A small model that predicts nearness at each pixel, trained from scratch: decoder norm groupnorm.
Rows from block 7 of the encoder of a small model that predicts nearness at each pixel, named by matrix and row number. Rows with one number belong to one channel. Each number is 500 + 25 x the weight over its row's rms, rounded and kept within 0 to 999. All counts start at 0. Numbers have three digits each. After the name is the row's rms in percent of the matrix's.
After each channel's rows are labels from the 100 images, of 14848, where the channel reaches its highest value: "strongest on" is what is common among them. Only what is clearly more common there than usual is listed. The data: small renderings of single solids in any pose.
# convs0: first 3x3 conv, stride 2 (encoder.blocks.7.convs.0.weight, 96x64x3x3, each kernel summed), inputs 0-63
# convs1: second 3x3 conv (encoder.blocks.7.convs.1.weight, 96x96x3x3, transposed, each kernel summed), outputs 0-47

convs0.34 094:432517505520485495532482492473512537510513507457481503486562468497493510493482472512507503503472527527516497447543491519494496494468492465497504513496518519522536472539492519512463488500561472
convs1.34 090:499471465518484518531483486523482466486513529516488459503469555478476500521508480500499561480475487477515485472505524477525484483524458502509443
strongest on: jack

convs0.18 093:495500502487487454527535474506481511482544528492512513509491525461506450516453480504497498481507480529502482473479446495538482506493469491524514457511488508487436472482484488533451515532518474
convs1.18 089:495495509460524510463516515488528511510491485559510527511500524478499458461523485514511514536506485511489481475490480481484496523513550469537541
strongest on: cube frame

convs0.53 093:512508542515527527487488503491534490499491477504513540507491532486503514496489517475525521551544475480448479459476509492488513469481461496457518498472495478489445490470464440518512481511499473
convs1.53 095:505457488518504513497482516512528499517468502533464485521495498478514504545456497503477514452520475465479505518517531494535479491484473487498469
strongest on: cube frame

convs0.28 102:473542465492471498503445528478518474493528511514537497496464514489504490518501470478516475498494488469517531491478512458523488483547495508539461465495468519520463492534529453506494499551525511
convs1.28 116:518515485492462479525501480489486522531532503468510558496493472475502479543500473524534496473445525491520482488505524472491532497501443486479523
strongest on: spring

convs0.9 107:515473501549509510505470503441490445457493528493516502483535512495473476511507484507537489494509495460493508506529525428512526471509501493477492486481500504500495468514466468458446532498514485
convs1.9 098:485484515472506469507535542506539497526564486459466492477514459518530482486491484513480532545482483534494471521480473448520503516494501546559496
strongest on: spring; cube frame

convs0.16 089:482524502485470482473460494424510504452472503532526482540500488507483489533507455493522509496503522493543535465475496485463529476524519477485492521454518530491530475511482499506521487470517522
convs1.16 099:522516471519473510532491465467482528471497493466447513488505529460554481518478490481514496484488460513498477542484509501449486520480503544494487
strongest on: spring

convs0.95 091:474526507472492438510483499485477511489506486485446510537523531522503525493493493477504490548526526515485477458480507519529474511487478481499476492458512508524487440535479484494464453487482538
convs1.95 112:488524500544551491526487495512469475506477531502495474498534488503477486524472498509488481474536549515512438502490495519493518481515504496489531
strongest on: red

convs0.46 126:496463465488479468488534510503462496504497494515497505505522537553452483501477489516509521504495521536527495468513485536475536519510473491474468511470543504476487510523516543516497499487471422
convs1.46 116:548496527478525535537515481487481494505560470519518494483473470511460445538501517485505476468508478501517506470490511503530525480517497503482501
strongest on: jack